{
  "arch": "convnext",
  "model": "image classifier",
  "dataset": "pictures of board games with random positions, seen at a slant",
  "train_examples": 48750,
  "image_size": 32,
  "crop_scale_min": 1,
  "horizontal_flip": true,
  "translate": 0.12,
  "color_jitter": 0.2,
  "targets": ["more pieces"],
  "num_classes": 3,
  "isotropic": false,
  "norm": "layernorm",
  "hidden_act": "quick_gelu",
  "mlp_ratio": 2,
  "layer_scale_init": 0.1,
  "inner_norm": false,
  "patch_size": [2, 2],
  "depths": [2, 4, 4],
  "widths": [64, 128, 256],
  "kernel_size": 7,
  "mixing": "mixup",
  "label_smoothing": 0.1,
  "loss": "cross_entropy",
  "init": "torch_default",
  "residual_init": "zero_last",
  "optimizer": "soap",
  "beta2": 0.99,
  "learning_rate": 0.0013,
  "beta1": 0.95,
  "shampoo_beta": 0.99,
  "eps": 1e-08,
  "precondition_frequency": 10,
  "max_precond_dim": 1024,
  "one_sided": false,
  "adamw_lr_other_params": 0.0019,
  "max_steps": 10700,
  "batch_size": 64,
  "epochs": 14.0,
  "lr_schedule": "cosine_restarts",
  "final_lr_fraction": 0.1,
  "warmup_steps": 2140,
  "weight_decay": 0.1,
  "adamw_weight_decay_other_params": 0
}
Rows from block 5 of a small image classifier, named by matrix and row number. Rows with one number belong to one neuron. Each number is 128 + 24 x the weight over its row's rms, rounded and kept within 0 to 255. All counts start at 0.
After each neuron's rows are labels from the 100 images, of 14976, where the neuron reaches its highest value: "responds to" is what is common among them; "peak on" is the class under the peak. Only what is clearly more common there than usual is listed. The data: pictures of board games with random positions, seen at a slant.
# fc1: MLP up (model.blocks.5.mlp.fc1.weight, 256x128), inputs 0-127
# fc2: MLP down (model.blocks.5.mlp.fc2.weight, 128x256, transposed), outputs 0-127

fc1.85 [124 132 120  53 119 139 102 150 128 123  77 152 131 162 159 103 130 112  89 121 158 142 128 122 149 153 102 123 140 120 110 163 135 175 162 142 131 153 142 121 155 111 116 106 120 106 132 164  86  83 133 140 126 105 136 143 137 101 166 145 153 124 152 131 138  76 164 137  99 102  65 150  76 114 122  63 134 120 144 134 123 109 109 145  85 127 112 122 109 109 138 125 124  78 132 125 128 188 135 136 145 103 125 129 112 131  93 113 139 127 138 123 137 123 121 155 145 135 156 121 130 101 147 120 127 143 138 184]
fc2.85 [107 120 175 158 122 158 153  88 102 109 113 116 166  96  80  97 126 111 133 117 114 182  97 151  84  76 104 149 144 101 133 129 119 201 157 110 124 106 147 130 126 144 116  96 152 114 115 124 170 102 129 124 111 109 131 139 120 131 112 101 141 142 113 150 108 141 119 148  95  98  81 134 141 148 153  86 161 151 108 138 108 176 148 102 134 123 149  85 119 136 119 165 149 103 125 112 115 135 167 104 145 106 155 144 152 117 136 123 149 110 123 130 117 117 132 139 154 112 106  98 153 104 147 163 101 133 139  92]
responds to: noughts and crosses
peak on: board

fc1.95 [140 115 156 112  83 102 134 146 146 129  79 126 163 142 130 110 112 108 141  95 151 108 116 153 129 116 126 165 165 120 102 147 111 142 111  96  99 110 148  80  79 135 123 153 155 164 140 157  99  78 110 105 111 139 138 150  94 115 164 166 136 143 136 124 116 178 164 107 115  93 137 130 134 145 127  90 144 113 134 105 154 163 107 129 147 105 104 113 119 122  89 114  79 143 105 106 163 126 134 132 133 126 126 157 102 122 111 157 118 174 163 144 131  57 142 110 129 138 145 105 170 128 134  97 146 143 140 120]
fc2.95 [102 150 106  97 148  79 163 137  90 110 153 132  97 112  76 107 168 133  82 122 138 126 140 135 110 123  88 127 130 156 154 123 134 115 145 132 141  90 138 106 150 118 129 125 129  78 102 163 134 136 148 121  91 135 127 114 139 108  99 108 135 187 132 132 108  89 124 114 119 124 102 164 125 157 116 116 144 162 102 140  96 133  95 167 109 146 116 139 169 129 122 102 133 107 141  98 164 118 101 157 125 160 139 126 154 178 115 119 110 120 141 178 168  72 103 119 179 146 155 105 121 134 112 115 128 126 135 105]
responds to: digit grid
peak on: table

fc1.135 [187 137 144 140 132 125 138 131  65 140 160 120 121 146  97 127 105 125 120 120 141 124 122 162 123  76 114 160 111 143 144 126 112 104 133  84 117 170 151 130 110 130 152 145 132 137 130 148 217 163 134 128 131 132 124  70  92 144 174 132  73 101 155 142 107 127 145 118 130  98 149 118 157 127 125  99 126 156 134 120 131  80 105 117  99 147 138 152  94 117 143 159 125 129 117 116  97 157 131 120  99 131 130  86 107 126  92 119 109 145 138 132 114 107 131 107 141  77 148 187 132 138 130 148 124 138 117 107]
fc2.135 [100 132  81  82 115 116 106 107  89 112 131 161 129 104 149 183 148 160 156 162 130 139 124 163 113 165 108 107 150  79 110 157 109  77 121  99  89 132 130 127 107 128 157 144 133 124 138 144 116 113  72 135 125 113  97  72 115 125 111 106 124 165 128 107 121 110 136 172 141 140 121 171 112 151 120 133 142 119 153 145 144 131 141 182 122 161  97 115 139  75 130  80 148 129 130 140  78 132 110 104  97 111 109 116 119 121 156 153 129 142 135 135 116 129 128 102 169 165 113 110 139 120 137 109 125 148 105 115]
responds to: discs in an upright rack
peak on: table

fc1.200 [ 97 136  79 135 103 136 132 142 143 123 126 121 113 114 133 167 100 140 110 150 185 130 117 100 107 101 134 140  93 132 137 136  92 120  94 149 110 158 171 157  98 110 164 120  89 165 103 124 120 129 171  83 119 136 152  77 142  73 136 145 139 104  83 139 131 170 160 111 118 147 116 131 160 100 124  99 113 129 155 158 126 122 135 157 133 145  84 148 114 140 106 156 105 124 146 162 168 176 131 118 114 153 120 165 168 125 121 124 125 131 127 172 125 114 141 169 123 143 141 131 160 125 160 102 116 147 149 131]
fc2.200 [134 146 106 148 155 141  87 142 116 134 145  71 174  93  56 124 102  94 164 128 106 109 159  69 136 152 126 118 175 103 146 110 152 122 148  88 125 123 116 113 114 132  95 165 141 116 115 160 100 136 156 133 130 119 145 125 165 182 140 150 132 114 149 113 103 140 134 124 104 145 164 165  71 140 109 135 128 152 163 118 112 127 159 148 134 111  95 107 108 130 128 107 113 142  95 108 130 102 128 121  88 101 114 130 106 174 138 116 133 117 109 114 140 124 101  90 142 109 134 123 129 152 182 134 130 142 123 134]
responds to: discs on a green board
peak on: table

fc1.169 [ 84 144 108  81 135 113  99 143 119 124 131 119 113 100 165 138 100 114  97  96 132 132  79 114 153 164 168 162 149 113 115 139 124 178 115 103 127 123 112 157 128 136 119 140 141 158 132 177 132  93  87 105 112 121  93  96 170 120 174  91 142 164 191 131 116 129 115 114 118 139  93 119 114 124 130 145 147 144 118 148  82 116 126 118  96 118 144 195 133  84 121 103 128 135 148 133 145 119 139  96 139 160 118 107 105 163 136 133  84 155 120 132 166 130 142 129 139 105 160 104 142 116 131 140 113 107 156 117]
fc2.169 [170 132 150 126 150 175 107 100 169 111 124 143 141 148 135 123  95  98 112 154 121 130 149 100  93 104  94 117  98  97 113 116  96  75 106 121 130 159 143 108 129 103 132 160 137 114  74 140 151 146 101 144 120 146 115 114 154 121 169 162 150 132 117 124 121 127 151 113 140 152 129 104 154 139 156 119 162 124 133 114  98 134 122 109 181 139 156  83 124 142 120 106 143  94 182 148 106 124 159 141 109  77 132 149 102 146  82 132 120 147 159 153 123  93 166 173 138 141 124 156 142 150 145 122 126 112  83 148]
responds to: noughts and crosses
peak on: piece of the first side

fc1.67 [136 119  88  94 137 110 124 140 104 165  82 149 160  95  69 135 141 109 190 143 134 131  85 140 116 143 132 112 106 119 121 115 168 120  71 114 155  99 112  91 134 116 185  98 144 139 138 150 122  96 134 140 148 139 137 124  89  97 174 143 115 135 173 126  96 113  99 113 133 135 166 127 116 166 170 117 114 106 126 160 134 135 125 119 140  85 141 138 146 185 129 118 131 134 169 143 139 137 128 136 145 100 100 124 135 155 129 141 104 114  93  92 126 111 125 125 117  84 117  93 109 111 134 106 138 144 111 102]
fc2.67 [134 171 124 152 143 121 150 101 149 149 135 118 130 140 142  87 118 140 111  85  88 134 137 123 114  98 131 106 132 144  79 144  90 114 163  97 133 159 119 154 118 139 115 157  78  87 149 117 136  90 136 107  94 125  98 161 142 147 192 140 120 131 125  64  95 171  88 126 124 159 113 146 121 117 108 143 122 114  84 131 114 160 112 145 111 184 142 151 119  92 145 146 141 148 137 133 154 107 134 179 112 141 100 142 108 126 161 116 161  72 140 143 142 114 129 157 146 115 133 117 119 116 151 115 145 116 141 128]
responds to: noughts and crosses
peak on: board

fc1.76 [109 138 106 104 133 141 154 135 160 185 100 144 110 128 109 113 107 137 120  98 122 128  97 143 104 141  88 106 113 108 144 142  91 125 132 117 127 164 138  99 121  82 136 161 110 148 139 124 128 129 113  91 133 111  84 135  67 114 175 108 113 114 197 165 115 144 112 129 117 133 143  89 172 129 126 161 118 123 161 180 150 162 137 126 100 152 139 145 115 123 161 113 125 128 132 141 100 134 142 139  68 100 122  61 123 110 117 147 145 152 106 122 104 160 116 137 117 128 134 121 149 149 172 121 100 146 110 139]
fc2.76 [117 142 184 127 103 127 165 109 167 124 120 147 175 119 151 110 128 129 128 122 118 132  98 130 135 162 146 141 167 106 143 120 111 124 135 114 134 138 115 109  96 154 110 107 172 154 130  98 136 147 142 148 103 105 131  81 124 150 124 142 136 109 107 144 144 130 136 130  97 108 178 159 164 136 141 151 122 132  98 173 168 139 117  66 137 135  97 128 140 119 144 149 120 165 102 127  62 122 105 167 110 104 111  75  77 120 139 127 160 165 113 161 164 118 132 160 149 117 116 113 110  87 121 102 134 102 129 104]
responds to: discs in an upright rack; first side has more
peak on: table

fc1.143 [109 161 153 130 101  91 126 140 162 146 120 174 120 111 149 147 115 113  90  60 136 152 147 168 128  86 124 112 150 130 160 169 127 125 116 129 152 112 151 112 139 138 130 138 193 112 143 140 109 123 144 124 179  97 106 146 122 159 120  94 122 158 103 121 135 121  81 129 112 121 160 101 156 102 128 118 125 157  96 152 129 123 120 124 132 137 162 138 154 153 118 147 125 138 129 117 132 151 124 119 160 147 119 156  75 139 143 149 121 126 157 110 115 124 163 120 156 162 155 163 155 151 138 130  62 158 180 132]
fc2.143 [149 102 111 127 149 148 118 126 151 131 151 146 124 126 102 172 115 142 149 187 182 106 103 121 101 106 131 132 151 113 106 157 148 179 128 126 134 109 198 109 146 104 117 122 143 122 150 114 114  95 166 158 126 105 132 125  88  87 152  96 125 127 120 101 173 106 117 165 123 128 146 120 142 155 109 106  94 157 159 152 110 113 104 132  97 115 129 150 142 108 136 137 155  97 129 137  96 127 110 141 102 154 128 152 154 161 119 158  80 157 105 149 128 175 150 101 159  69 108 132 118 131 149 102 134 115 146 129]
responds to: discs on a green board
peak on: table

fc1.106 [123 141  87 124 120 109 164 154 106 124 160 113 142 146 142 105 162 122 137 169  93 190 122  95 140  94 154 116 118 158 118 169 129 124  95 130 137 118 121 120 111 117 148 141 121 126 131 100 167 115 141 146 168 110 125 103 144  92 160 166 128 122 143 147  72 142 118 134 142 102 121 147 121  81 109 118 128 100 129  95 127 104 137 122 122 128 139 121 106 117 117 105 178  77  98 117 108 150  91  87 125  98 134 114 108 153 126 182 119 151 124 202  99  92 100 109 114 141 169 135 137 112 141 119 159 139 121 118]
fc2.106 [101 109 137 131  92 121 154 144  95 138 106 102  98 118 110 172  89 136 130 140 112 126 119 142 126 103 117 134 130 134 118 153 141 115 170  88  95 125 127 135  95  80 156 133 149 122 152 151  86  73  94 156 146 123 119 120  82 123 124  98 135 174 113 132 162 185 125 129 156 130 110 108 137 147 184 140 134 160 147 146 121  92 119 147 141 114 159 164 148 109  99  73 128 150 128 138 149 113 164 127 123 165 132 133 176 135 118 138 152  86 155 104  98 129 139  95 124 124 134 165 144 124 117 148 110 173 146 136]
responds to: discs in an upright rack
peak on: table

fc1.189 [139 151 104 101 121 111 126 138 119 145 122 168 120 125 124 108 127 100 124 155 144 132  96 113 129 140 104 162  94 147  87  97 142 109  90 120 135 104 120 122 122 130 135 120 102  95 133 116 152 156 162 150 137 122  85  95 124 135 142  63  99  90 119 130 100 145 151 126 141 150 145 125 124 120 151 174 163  99 143 130 158 154  74 178 116 101 150 143 115 191 113 129 161 145 160 117 122  96 140 102 118 114 178 117 163 148 138  90 114 113  96 101 161 106 112 133  94 115 109  90 142 165 140 162 137 159 130 121]
fc2.189 [163 142 134 141 139  73 128 106 119 118 112 114 129  92 141 123 107 131 129 104  88 128 109 124 114 106 113 153 100 147 137 177 109 120 131 112 127 134  94 126 127 135 103  77 112  95  75 160 115  95 130 112  86 133 143 154 130 145 167 113 126 158 134 133 106 153 101 108 121 132  92 173 158 114 137  98 126 104 166 133 146 114 137 130 153 107 115 102 140 141 128 171 151 154 134 193 124 142  90 135 105 118  98  73  63 134 114 128 188 136 151 106 127 129 108  96 152 169 126 129 137 148 119 101 129 132 107 123]
responds to: noughts and crosses
peak on: board